{"encoder_norm_position": "pre", "encoder_activation": "squared_relu", "encoder_patch_size": [2, 2], "decoder_blocks_per_level": 1, "decoder_upsampling": "transposed_conv", "residual_init": "zero_last", "optimizer": "soap", "beta2": 0.95, "batch_size": 128, "warmup_steps": 5300}
Rows from block 0 of the decoder of a small image VQ-VAE, named by matrix and row number. Rows with one number belong to one channel. Each number is 500 + 25 x the weight over its row's rms, rounded and kept within 0 to 999. All counts start at 0. Numbers have three digits each. After the name is the row's rms in percent of the matrix's.
Before each channel's rows are labels from the 100 images, of 14976, where the channel reaches its highest value: "strongest on" is what is common among them. Only what is clearly more common there than usual is listed. The data: larger renderings of crowded toy scenes. In brackets: how many of the 100.
# convs0: first 3x3 conv (decoder.mid.0.convs.0.weight, 128x128x3x3, each kernel summed), inputs 64-127
# convs1: second 3x3 conv (decoder.mid.0.convs.1.weight, 128x128x3x3, transposed, each kernel summed), outputs 64-127

strongest on: count: two (58)
convs0.117 089:466477484537514493519506458544495452481525464513487478499465466481473499508494485483544499504516480527567506505460519437497500475499478482495497494497527475533502538479487487504501537502481500
convs1.117 085:424517499475540469486497467481516494484456519519440461460485497513525482466492455513466508547491505504514489515517525506471456497516475448508496471503514527500475532501452477476524511466486464

strongest on: count: six (43)
convs0.53 113:500477479503485512463512474499503451492506485464482463472505490466482517501470497486469496486514492492504468505468498526496528542501493457472497450477485476479478497460549444483471486465527516
convs1.53 130:501536476528532499501505483508543526524497478510529515483494496510475535510537518510492530508464531499468525542529504528497510516531530507494529503532497514519465490496545546502515510497495498

strongest on: count: two (43)
convs0.75 111:517463467499503520489470490518516478486521489476573495460513495527477517468512476493457503496473487488500554517539518450499494507462491526488520489482497504524491518492473500523489508520507482
convs1.75 094:518501473522536492467506514457519466551516510507498472509501511484496506456494525485542493484487481497468489537484496511497506509501490555480445493488502500504503499484496463499451520542488521

strongest on: count: two (64)
convs0.35 098:510510494508529516462496503464481508552518524524523507493510419497558490495521492480541532519506480508459542512460450476473498521499486524520481509476498452476493537542451513470463524501526485
convs1.35 082:488508482459506496479515501483507491516580515502471532493542502525488515489469515470502534485467528540507522499473479540483459469491479550485477517536499532516505477490544487528479511524515555

strongest on: count: two (52)
convs0.43 102:520497498441474492469446502558525543506528492517526517519495463531502487487517512553502530542534468527519538552551469541482506521516501520517502472464489493535521477529486495485480509511494489
convs1.43 094:508491494497505523461521500484542508500464467526518564488515489546490506503491509522512501512494490475509500467475511524507488498516525518511479513526525519524524519519491514509524474443545508

strongest on: count: two (42)
convs0.69 087:508520514471483450467497498453507520494511505523511494532502500485463432505517504490493512511479510495529508502475474498485473506504483471515466509476461455470500505524519563496539487476514446
convs1.69 097:513513468486491498510516527496495537492511515483527510496484517528485524511478493545541486518526514485499486517525557514522503525483528505492509500544485487515499471507499460507506477529483492

strongest on: count: two (41)
convs0.0 091:505504459498475486500511440521470503504505528482500519493480480505509549524544470504479525514512494478472480523489521475519460490523482482498506482489460507467491548458546500474511458520475488
convs1.0 108:512468454488491482464485491503531465513514513471506470493496522504489464495461543507488501463474469520492517503471496515481529480480443508478443450511487475528508518468463512502498499512519498

strongest on: count: two (55)
convs0.12 086:504504511490490536495503545503491488560493481487490523509516514471484586545480501495502486521501452475513509489496529511520476495458466496474517508504503502517563494524492510468525563472493516
convs1.12 090:536440506493539491528527525470501481521539507516482479444492506497496501465486534498486513483490493441466473484549489549501501476476470569491516510502460460512503467496518518492479504501460518

strongest on: count: two (41)
convs0.55 091:548511526496505498489528510465520519477556490480470494521493495465498489520518444496512502476459500506517479480487479547467519501507502515523525467486512492500442482490530487522492484528484515
convs1.55 101:490531469508501507511492503499492479483483557523515501496543519543523526499523521515508493543488517482499520469502523458496500547502483475490541549514533547501533475487497554504499498466476478

strongest on: count: two (44)
convs0.10 101:525471448483481508500547447500493525485511487523471486487491474449469493488491515510481507476522498543480436541503510481458522518505440486492479502489497512510459539478546487528474461481481463
convs1.10 100:431499489515491502501476460499493469520504503480531492538517521464464508509487501499526526522511508482494528468500489536496471456492496483468491460469528529490480483522511473491516519465491449

strongest on: count: two (51)
convs0.89 113:476489516526478498518543475480538470538478478511484535475515464542518523524512524536534509507495520505483502473520501518512553486547509516524496540487486463491468508542483448490510518495518535
convs1.89 090:528498494507492514521487478536480524467489452536483533465493501521486485521513474501543544521465466517462521524510537510465481441494525437478503533519490507508461472523506515449494449446480506

strongest on: count: two (40)
convs0.36 099:509527483502529513477515523485488494465480495499514479477563538525506471496533449460514483503553484489482495522447514512492466534523501496425498504497473487521461519487482504466488495498489492
convs1.36 109:452461497465487497499493514453492488484523501475469474521491456524522460490465494468517529494504502521515472516542507497529485497493481502499492505480487520520516525528468489510500425492486485

strongest on: count: two (44)
convs0.15 089:506486473493495508547543479517469522504510541486470504509510498480452479509467465518428480517472518487497503473520483480482511494479488516491501456496537522492472466479515502508473444487470509
convs1.15 087:474498489493501515552492547494498516506473485492500503494475499496484473518486470488491527475460527513493495491503514492545518517505568486509504517513500518475503535527506476520470480478532458

strongest on: count: six (73); umbrella (35)
convs0.24 143:479491475503460504477535466495479499476469464486478491488513481482482529505462480492501493499507508480474454481478519489476526489501441442505497476471491505515468501462531447476489478504459498
convs1.24 136:540494539503517503484495502519507531517503502528512489495541540499506501493546487512480457493512499468538505535495476520511522529523486501499509527534457478509542481527585546503513549513513500

strongest on: count: two (56)
convs0.65 084:488534460507514482524467479521501530545527481469469534489453488498523485488548521498506507499519490512528492579509469488554471488499525507492521532478478521535473555486470487497528489468454498
convs1.65 097:480498506496479542513505472528495483543440488530505496462511495524450523513511483500517484499497480550542474450484488463520496537508457477479498491503516513486521560492495507489502489483568464

strongest on: count: two (44)
convs0.115 104:514485509554526523497534433524531502533487485476534487522499437535483517544487541508490491486506494450496500543486492486490485531502487506480454498529514518513488494479481485501443458467500440
convs1.115 070:449499512465540474541526548502506499478529494505514506525496491491534472498502476504550506495544533504481495519485510541477508517487502519498514532502536492468537499435540520518527481536480528

strongest on: count: two (43)
convs0.76 088:535476477519524489507501489511475548464500484457518519540482472498466497479474539470490511485472468473506462527483529459496464469506505468521526468481465482548510485500525464521529484493488538
convs1.76 088:448466487490505539478498498539504510507499498514515535493520533497506491471492516467496500504494511517489484482496522495484522481494560511485445507475498490490486489520461466529520464544472499

strongest on: count: two (46)
convs0.84 095:487516489517520537541524490519503494517463492513503505526514521485512480497495550496491519485502471517423502510509473468506516528500494501511568494516490474527525541484482500471515440490533495
convs1.84 093:494514505461535487554512512530504494495490501520487535494526488469505503498507474533489502489459487413543474472467486505503476509467452492478483501488507461509538471463501474494458518495509503

strongest on: count: two (44)
convs0.14 102:505463497500517475520547487485470518493513500472472522548492518501507472512500488517496502528497512470473514506490531514474550475499504509522513508523449538516496477499459514571499534483509490
convs1.14 099:511510478519525514501468516507515516439538491505496492536506510474516494477513493465529519464522483542422473536522534540500500483481523515538538536456528499498446462508472533497505481523485567

strongest on: count: six (42)
convs0.54 094:474485483514476521480503484466475517473488469471498478507487512486475499538462532484478458451496482479537443468469502467521516488455474426498504506471474516490497502475496459500508493490479480
convs1.54 125:550497523508471463497489477494488511543504524524489526474480514504532482527542468504479439490505515487513487496468469513458507503472446502512511501525486457496541513506491483520526517512507466

strongest on: count: two (50)
convs0.9 083:491504523532477470529495528465460486470504514454511531507529483464526526498502501489527508470495559472489525481480470515461495490515497491502461511512527505498473484493435481504500502499510473
convs1.9 091:534516483477535446486492512527514484502501501531521501489492493510475478484496511510488498483507460538475486505514497494517495517474463488480489476505495532510469551519521522519479523527505463

strongest on: mushroom (31)
convs0.125 102:519525501523466473484481494481479490497516505494495507451483512509499526512507521519461470466534482521468464489488559513488484461517448468541443485488513459469457489458514457527493506526499491
convs1.125 113:481490527539472511520527493522488497490445493515536507497470523445488516492500528479506499525443508515512524468482485438479525489513487477453506497532491495495501507438538483500514514487507458

strongest on: count: two (42)
convs0.93 099:488464488481498514553487455488494463503525538518490507492498536475493515483505528517533478455511505475477522471535509514495490505523491484486525471458504482507509504492516504496435505511520530
convs1.93 082:481454515498523490522469495494536499487524466475488500468519522522489462492468501470416527550481492521500489521497480514495553507510541515480479464537533516480523493545486552485506462521515498

strongest on: count: two (56)
convs0.123 086:523502548510516493554563466499565524480535499504505507517542507481515498459516463504493485515517488482519482502494506508509487478509531496488533452488518528504496467514498517488548511465501513
convs1.123 074:469478487477485485524475549517493476466485475467495502530455480518501496522481494530504479512508432542529515505496499485536491446502518508531540512481523505525490523509481523504446487463464475

strongest on: count: two (47)
convs0.51 094:529487510494461536486503502452504477473547501514495526496471535483497484504517451460482460485537505505495452497442539497483523496474506489493490501501517469509508526500503481499463490447505520
convs1.51 087:483497519523511546564481523469495519476531523524505512522476472480486475475479501511543536525487499495477512492461478461506480493493536523530504484514545509495554463510458498534485469484491501

strongest on: count: two (57)
convs0.40 088:484452487531486517561482509518530512529526520536510533510519513488505477527470488489449516530529494504541467512474517548498476514520493503486509499502514474497491484527512487518518485496516487
convs1.40 108:489451470504535475491484523490481473524499489461499480504501520540499477504541506461451506531550480477461563508474527521498539487513508505504518514511532520526499480533489515481473507504488513

strongest on: count: two (45)
convs0.98 114:465502526510463493485496508491476496476467510498515484431452526562478510485500543523532489483494525472459518518542512493491493496516493497482487452502451531508486538448536448475484527479518534
convs1.98 082:505534475488518469461513531506512546471499489451505538472506496494474508501473471459496508498494463493525502457481452514501470457453497495507492515489545483531522528488477505492444525500521516

strongest on: count: two (73)
convs0.3 093:482495471548494520475531471498484521470440520497541504526475522490502527498500491490507518525541490498468457511489497527492441532508464456485529474503497498487499503458522450491490519527482501
convs1.3 101:452496463502512470486499491465512507519522471463477486509481489548516473504462517498510527503521485526485515540506528549483489461488488500498453493535511482533485491522435465506499504509522461

strongest on: count: two (52)
convs0.63 091:516492509544521471523527474521513529513506473517501532497492491533494496498529441530486493510495473487551524500517489512510496540514487490456503486539473500515472501539455519556514489522517508
convs1.63 099:451522492483458512541484493487484515475510530452482457527467493540513492488535521465465523519494473466459499480508517531517493492536475504522513496513469465505521461553494497450460491488480497

strongest on: count: two (41)
convs0.1 098:529502495491501433511473500522485493509490503479522525536470473496513476478523510509513527492521538525510469514465488527466493473488503474513480504555474497475480519476499580515455526514522485
convs1.1 093:568523449524481476501461477492555499505517489496492512527432509518523491531497538473439472496515504491499504517508514497541461516499536520495483501488494470518525536519502523513470468530541513

strongest on: count: two (45)
convs0.18 114:505487486510480508460491501494479494448499456445507485489503500541486536500516471492521484494510517514534447489480519490529484479503452516488499494513466522497502481446508453496543482513487466
convs1.18 110:428511467494469529477496454514495471498508500465499531537480507516468491478453506488489516478499478513464498461506493475501474486474526494478454490493505524473497509466458482473509472541478501

strongest on: count: two (75)
convs0.80 104:481506504463511516523475490557498488551468479548519483492469484496517451495506552487514516485499506474576515530518498446479492524507527543505524488484492493511506539531494530514496499474537516
convs1.80 100:501511472542509491454505479475477524483523497467478511528486521460495485524507495487509537468503471489490542513515499467477512485498456486499547495472507529505466513505465453488503482507487493

strongest on: count: two (42)
convs0.28 089:511483515496475494498512576457499506444518493512483494518533537515490459530505497461501525502514484551498524475503498536464480515508468494459508497505492484509490494466443485502511503517482455
convs1.28 104:494510502456494496486482514517475471479489503515483523539479472491559454529507503504545487496498506482455515522519544513515483518501542495529517527446493483486474492534498521521507479507491501

strongest on: count: two (53)
convs0.66 106:503492512494493479514477520501541441473489480567529502502550510472493441496588531502512552514483470463527533526501479514494504464496498514501498503536495472504480524528494490565520482529526459
convs1.66 086:491546496530544532519507523471506519485514516439530507462486500491493495528443512519505519464492482501494502511504533490535513456493523498523494508520490512519537480530465505511497459495469470

strongest on: count: two (44)
convs0.34 092:535508496516481504545489510465456515486460503475483473440499438555541495497544487485480499505528490501506487484485526508500487501504508493490486490482502489443490473480507474534548487496513524
convs1.34 086:480512506500487493540522502492493502510493525499533514516535520472496509516489516466524490501473482535527504493512479488523469521526457501483462482524520535512558497514514468533514539478520515

strongest on: count: six (47)
convs0.37 092:537460490486470516507484485469484504472501469455454480494540491517488514457449491509508470461493490495475455493481502521489510498502488459486513487489468497455515474462525449513455456484490504
convs1.37 105:509483547492483515510500525516502529499518502523530488519536481499465504482537485508490502482499486522508490499535463501542481535545506477519525511480474521488501491476561536498483516518523514

strongest on: white object (71); its colour: white (35)
convs0.90 090:528496505474499533517517562534473516524498493507502513483493490450497479516462491470517492454425449504505489520479474471474467513523517495486534489483520542492511515515548480510527487503495525
convs1.90 090:457473468493517537545486530513541499488479500525491540502511458512515501487502496531486494508526532495573480491507475530535497501529525514472451500479504488497464488470487488471538521492526478